Rows from block 5 of the audio encoder of a small audio captioner, named by matrix and row number. Rows with one number belong to one neuron. Each number is 128 + 32 x the weight over its row's rms, rounded and kept within 0 to 255. All counts start at 0. Numbers have three digits each. After the name is the row's rms in percent of the matrix's.
After each neuron's rows are labels from the 100 clips, of 14976, where the neuron reaches its highest value: "responds to" is what is common among them. Only what is clearly more common there than usual is listed. The data: synthesised sound scenes: up to three everyday sounds over a background.
# fc1: first MLP up (encoder.blocks.5.ff1.fc1.weight, 768x192), inputs 96-191
# fc2: first MLP down (encoder.blocks.5.ff1.fc2.weight, 192x768, transposed), outputs 96-191

fc1.439 129:102093135158114135112155127136111112130124134140096184098112048125157103104091111153098101075136177136127115143137122077128145074166130151118090113138154146024124079111127096073126177157086121099157081095159165186067106087148167129080108140135129107119164136115147139138095148139099111138
fc2.439 157:116133230161106153137146161135179088135173147062112105168088133101083199103052116037137160090144107116122087129125063135163140078148148146112134097098108124113114122125139158157112189125134132086162155107079130112090107106143111086106118091113129153128133130177111121105160110129113150151
responds to: clipping; text has "clipped"; meowing; crying baby

fc1.33 143:137137146123161162130108140187057207202127117128118120157154120110128138157144104071101155099081113133129183123136115128095104072190119155140127124136112138114091099060167166178101100139147131180128143100118131094078147159119154140103110188123149096110116145087172099131147123114214162178
fc2.33 158:095138154136152153188140178138146125166143169100121115146110179073105147067080094096139177086082123114129142144123173102118118148165136138091104107128132119155087127148142130151084074184115136138152108113133157136092173166146151108080113152156080137163121135102099096147105113116185141125
responds to: hammering; first sound: hammering

fc1.365 154:123148098073145207136155132115053194217107095170172091103192137159179132152091159073154170170180082106121203136092149157116124100193082113117141163174148140109108138127134107148165128106133119177127142112105138096098157094094150138098116193129191130160117131174138132135115131143189071166
fc2.365 157:162131139181149127175120146137178135145202145094111140069098176090088114066121147188125090094122163078136145120091161091085105153087153133124112133147150102151072095093177151143145102148137152157112127101179133103070104207141074097109108091188138138117178124072117078112164122169176124111
responds to: hammering; reverberation; text has "room"; text has "reverberant"

fc1.709 148:153200099121143073096146110132088158143122116113108131158084151096105133085091141165066133162090158146099044151133072179163125052152141060141157105126141108067084111133102105107108109154132109106130093136140117173088197110170062108156130101188100161035128124144117112088080089165081152152
fc2.709 151:199186130114180144203097124085166127111134149128177104109110179101106183079109148139144118153099140065146136098147085175112110149116102114130179157163173104148138082115139107159093122157091098110137170122084173102125176143114104112113079142111182125055178151128167145132112079149088123137
responds to: thin (high-pass); door slam; explosion

fc1.547 148:116127113149138061152080125145109174199111104181129119167131154122149083087114078122106152103061140124123099158059118145079129136122148186075118131174103093133113119145176181154097159166139133143159149135087092189102070186149116128145184097108112143093172200107079092077104105135105112176
fc2.547 161:119155103104091138109114153129138135124126124098175129100098159097183091138117123143180110134177162086159118236129161130140089155092121081121108063113120096140185145162153093150091117224186089097154085145137098055094137060119164107102138094045142104119111090181169169145167100204149095177
responds to: thin (high-pass)

fc1.685 123:161123165079145122125105089162110126133085126150118145120149169102149150108138121100160082117090166080170135110142140087184073107159094114141087181175150163157113083127194115127157112140124159179110190106104213169087112140208097132169115053108119166161185108131118154152132080130115076161
fc2.685 151:115130127164147137106091116080163132144147159133071169131146123132095105152174182119105107179153188137118104151118150150109053096062092145147105168109106147180121099123096086195134085088093131077054125130171180143104115102099186090086171124104103091151106176096094119125078105132132111141
responds to: speech; chatter; first sound: speech

fc1.174 148:153191133115096143129139066107123212117097153126100144073092154101155121128103126111149098218085120135120170119161166126175142093075135094197118100154111104160146128072129103176085147109112113169109108136138126126120162147096145169142115175137192142097183127131123100110069182119100083173
fc2.174 165:128185154102116142099082059119134143166090152141120152053065149096126142129178098187066091120054113114150110144137138093073135100088154148124159139152093123190135125146168095164116148157097080088156152138144064088115140150116076127171149151102143154063119144082127157029132127068120144136
responds to: muffled (low-pass); explosion; first sound: explosion; sawing

fc1.149 152:130133129170104123136121089137118093119100157138139139145140113173155100108181157104112077100106121125144137102150125175103062147167076123102109102183096167083134143094170115126143121132166071111124172040082128161124110117101093111150170141201166120077117103119141092189113120179104109115
fc2.149 173:133126164180113184058149125159115109116148159170047178136095103111155146118140165110093096098128104109142119097142138142128103123031182106114146086114129111105134135071148151165083079133124097099142100148101102094144192175162121082195148138166122073172077178123118141130120087135165138100
responds to: laughter; first sound: laughter

fc1.711 155:137071113169072095140128114146123161127154142172083103114136159109131177102127143174122142128096154119142130088114171177107122130152089184122068122126085167133105082096221167064157089101087115132118117109160158134120156134081116119077168106092124104159143116088169161149118119123135139176
fc2.711 170:129114090179113118254131155162143148132074095121119119151145082161138176127162179140140133162157151126135135162162121117112124101108062178128146104089130096148102143128082137090127172107114077198153097125150162139154143094186174096069107077109090121114124137093083139160101162115121137121
responds to: whoosh; first sound: whoosh

fc1.633 130:161179137112106073084149084121111157142117133194169108120103182093163127120154136143112184135131111134137082134100072141127123119135098195110189165175115132112098148150145109117102157138102101125100142066117148181078092119137133138097146119104125075182110113096137154198110127175097207081
fc2.633 154:176148075066135127077125147137161161165136105157159140144102079145149073133122100151185134108210117147139145150150158133158154131114139108125151103103163184140073166110186157175147111175219113017130131197134119050115119071192148090092124136049136089129132096157133121181115118148109148124
responds to: laughter; first sound: laughter; thin (high-pass)

fc1.408 150:116154143125094127118197102123109195136118162113130127120087087097132122208201189154116118182068096115123139109153105104143121123086118119154106128158142125137134130103144106130115094090092104143117087090155093102156121141152124141147125182078092138116170122072111129171031174159088080148
fc2.408 150:159184093057139122107115086103163143144060171149085134055070125126094185146148080141056125119140157131152134172149162079082161139120118139110185140109119096174102145154169106184097166127164085106102139146150123069144109138145114125123105106139147142119148121098148174069105124106163086127
responds to: muffled (low-pass); sawing; whoosh; first sound: sawing

fc1.39 117:160104144158083144134145085139198191102120113064107117142081078147152086101082171155147061127094084112174156090104151120160078130146169143176093136173134153118130115120107150155107093113078068145097181143103064150167146162113049121083130121151131166162177173150097134049101150151134126153
fc2.39 136:185140135108150145176081132096087161120119084136133120038091144147173143143143114066193176113170156110167114138140151171143127143173128102126130174138087079150139111169151090119136120152110138140123164163175139129154109091157185092136119130143146127114070137092119174056075119160142101113
responds to: whistle

fc1.103 145:163126065089133151155149097089139157088136162128148163144089133188128131108149144085093139176073153146142183110092074107201129101128188137102133141154109111109115137082138163169183118098150113107074148102131172120201157128183177121115154097103150147155136165076102169042134123103127125109
fc2.103 169:085102091114135139112169073089103123127120160128097123095107122099160116133103111147112153146145128166090104112117091104204185130112147172145100114136089109119184110094132184161116093155105167145132134083099125110069120124194123085130153162129154102160067118130134159126200117153024124129
responds to: laughter; stream

fc1.502 140:123121203116170142114122124088146126132113100115183123100103113086116109133158079151167076093121115123205100114157160057147150110130098189106131146132055151151170108176162128108191111187143122122097151109146135080130131171156112127146154126144108109191210127152162133150116167142079161161
fc2.502 150:132161152137157116121109119111105140094126115048144083071053086114158176129168165147141178102115086147171144071141172115147127149131095130098122111144150111112128114118108138124165192088150163163197128102136049182073123102162080097074138095090184115073164078113143109135146161114122179161
responds to: thin (high-pass)

fc1.86 124:098122083099144162150154156075116181057050152174127162092104128161172121133118083149102101141093116137155219089134100127136097130133082143127147150121145056116113120147100131151098083181093136112087120124135091140060135094152082090180125093139126155107138094148124143202125184136158115174
fc2.86 146:129169161111172172093100126104168086151106150163132140114128126140128105117112175164157157148144159168134061128122106149108144151148124095157196135112039136174124119100164085148125103152208126123134144142121076127086231116137144137117114096137141143141088157172130142128113122138109112151
responds to: thin (high-pass); sawing; first sound: sawing

fc1.171 167:221115100112105138135154166157180173118137090142145141087111122160113182105114076155099113136049125176102170112140115111091120072158125151105116097131139140099126087112165124037132129174111138114139093129153134120140110066106124140111120145122133104120104065133080092201096119068155167089
fc2.171 176:106129079131140116126166168129087085131086082141105109134091079123115169103112090144188123114070134123149185159147027130116071140114083094123148092133148123164150144133116160155143209116161127091152141185140180147147138107126132111111149143098175133103116099103163097133093140155109163101
responds to: clipping; text has "clipped"

fc1.445 137:126090160130146124123147151112120176115165113132084171120099108173118169131119102123165156095116192162123123115092130075142066089146063152127145172142084102102071190092136116129122087153168122141134150079117153126127107096210104090133163097140103112145113159124147158093117119104123127096
fc2.445 156:164121111091132166179167097183172188120142127118162118137160126065115166086153117121120133187155088113112148100094134126168176115094140119129162141079076107149168096122122199145102098136113153081070174132114102160108101120083132115140129152121183146132159100125126087128123150137084158128
responds to: laughter; first sound: laughter

fc1.663 136:159161116142092075076099147115137106136129095074077109116123147081130025103116116113145145119068111151101182181112119171125101070191104060203132105168135106086131057119198130094134116143093092113138094143126057126128149133129168158168108133127112140044125105144168157121172156075133147139
fc2.663 157:096168115196182133097141135104159121130126132154145169137113145159093199151171160118119076131119126084165111123126078090090112085148110116106148129137131125154113169149146132104133100118127157150171130120078084172152125100110082150130145104084156085134133135136156152041133174160130189086
responds to: clipping; text has "clipped"; crying baby

fc1.406 150:118137174137158167172201155141121096155121120160065159134108136129133097118112140102162136154127135119086149054095118165166151159156068192120166060080092103171129096123163125074137102173088137090077180139119112113127147157140138170144112133129118150137110149096105143146113109066134210099
fc2.406 159:125151111120108163230121155124152168160094119119151090165140098134108168129137160136165169098148089143108115094110099137106165140101065209153121139053095143123107090131157119097122164083085151143159119115134162153147101107146097151088114114127149094148133164142087100143189133130168121147
responds to: whoosh; first sound: whoosh

fc1.62 150:071135109138127103074079141120126125129135147133092165141103160126097142097141127160146119119106169102151122166163120156131103103092150141198162099158063111116155142162091135100206132076070155086109145165100146164065174143141152121087139138136114108080113075149141112164075090077158135096
fc2.62 147:128120113122099083058115157142148173115135098071177107140110107145125181072096198104154116173123135157099125167145125158108147155086048115141126137142188131100185125130105105110117105149095136152188086135156144137140146139086127077146157146114124100096164135098194150134096114101086164119
responds to: clipping; text has "clipped"; applause; laser zap

fc1.215 146:155113170141126136118097158156151194173190137111153148174125126098148142162130121088115118110058121115124122153159097119101088142201095134107104103105156109198113080085130166198137109160111126096113128092139155097104168121136129116154093159141136166140079132113145081120183173083176134111
fc2.215 160:114102101162151155173132121141114129188121087141119122145165146078106105091076113062144134079081120097133160141161221067079132103181120111106149096108106119119087145137110163152067098149073135132171097072122136125112153155192132116109136152132104151204078129120118136149138099097178162190
responds to: hammering; first sound: hammering

fc1.714 138:180154127107140144169139115099161169102135074222114161129108145069148119122059139137113117089086138100114135157150110104078105122109108133138147126162144125099159133167162139111133124145171184100131117069153098114136174173213121124167159143139147099126132098129094172115108100177149135095
fc2.714 151:140150110152097120106166131099110175130173153182136141124106106095130123133116116125156096074100119113133070132119108096139173184155166119116144128157068125191161157136145101155108100164225108131146121103151041106093119094187172131128130104099104182151124125130147131143099125143076127164
responds to: thin (high-pass); applause

fc1.517 152:169133144112098151145167146119146124207091136215105106126153161182177086129124072086138175120114059105142130120066124188054192123153172105171099129117145185094162134147118100117176175184083140152127166155067138180124159170142138103203159122118094186169120090107137104151167163131079093148
fc2.517 181:113095151097149095164145105155145117137092073112150190127134181125117157126122051144117071141182110170149104132101109149147164093104139156174076115090152171098177167141169099125165127089129112123190121189108152147099138148061077160170121086095093150099109144071139121174145191108097089079
responds to: reverberation; text has "room"; text has "reverberant"; thin (high-pass)

fc1.30 154:089166136151109138138095090094138073186116108143129158063117136131156102178147125136106129099114108170174149119118127211092158122126110115107077136127202087148136088125198111033181162110208165130165125111068147096133154133165098105112167151150156152120120098081125153126153113176137152114
fc2.30 168:168118148109148115142093095141115083131183117098142142155146122172130163126102127150150129132170137171158134123153155122146130109185109079125128125156103077149115185124187122106178154137124160134169099131149149176164101101128118125092171171120148126182044162103143085127147170134103094136
responds to: reverberation; text has "room"; text has "reverberant"; siren

fc1.424 155:104222148124103162087133135122118153145131129125096200091139136088170112143148136113117138162114150152188112088175164173097127096098117140157096152118108145091171135131123120102141090117117123172127138038086179129156168122163162121146138071110119098140191147148127145143109095135115114139
fc2.424 179:174077164148108109110150130161104131123152142135111140135071098151120121154157119082053141145132178163145135145160156100120180106070118144085114151051103189166083133133194124131154144090134132148100122125151161151168072122083158124143153105131118131147132135118108161127161159105096057145
responds to: speech; first sound: speech

fc1.644 154:200134157107156172105159146117129125104079173155141152093109104112171114213146120184106168117090099167104123144168139153147085143140119141143114080167150114160189170110152157108108091109105114145124200112125070157108083095152102123099140162095126127115160132113137129141095135102118065129
fc2.644 166:154162097090110097114106079152142131081071152155138134047054099110095138119196071155122120109131164134125132147127087083110136133132169149142193172095172092163125169141172106191106135130174082098195169177102145091094086152196078097104118138081113159159062116118106109125159114106130065119
responds to: muffled (low-pass); whoosh; first sound: whoosh

fc1.661 157:161162204175145169121146078130144162138092156141137142130130160134181117166129084120167100153038157142126088116142151115103106054145201100088121087145136130184117198082127097116096141121117107128143186174137170169166113125111135120126072170132090071118137086096106066097149145157092114107
fc2.661 171:174151154143074138065123101163110141134114125146129123126104131105148083081162070169139112075139126115101120130175141114153125074115152121141189163130180106156135176147135077177117142122126076113176116187145180150144087155196052087126130143113156151120089118112123136051157143083136108169
responds to: muffled (low-pass); whoosh

fc1.196 151:094119139104103056139076161200161154170153152075101144181123148097165090159108109120128131137066177098118154163093137090083133143188127146093118063154147127142096080107128169183140098199132153103140162103147109080091178111169125091140115160149084152136067170060195140150148176140152184156
fc2.196 164:106093074161125124203144105131143144168079104121101116194126138091075141136125105066184143096075105116140178189177219077117098110124099101114131112115099127117082133131147137188112106131110123153169128066122180121125150157178141127097083138141094162202127138111119129139119115082160147177
responds to: hammering; first sound: hammering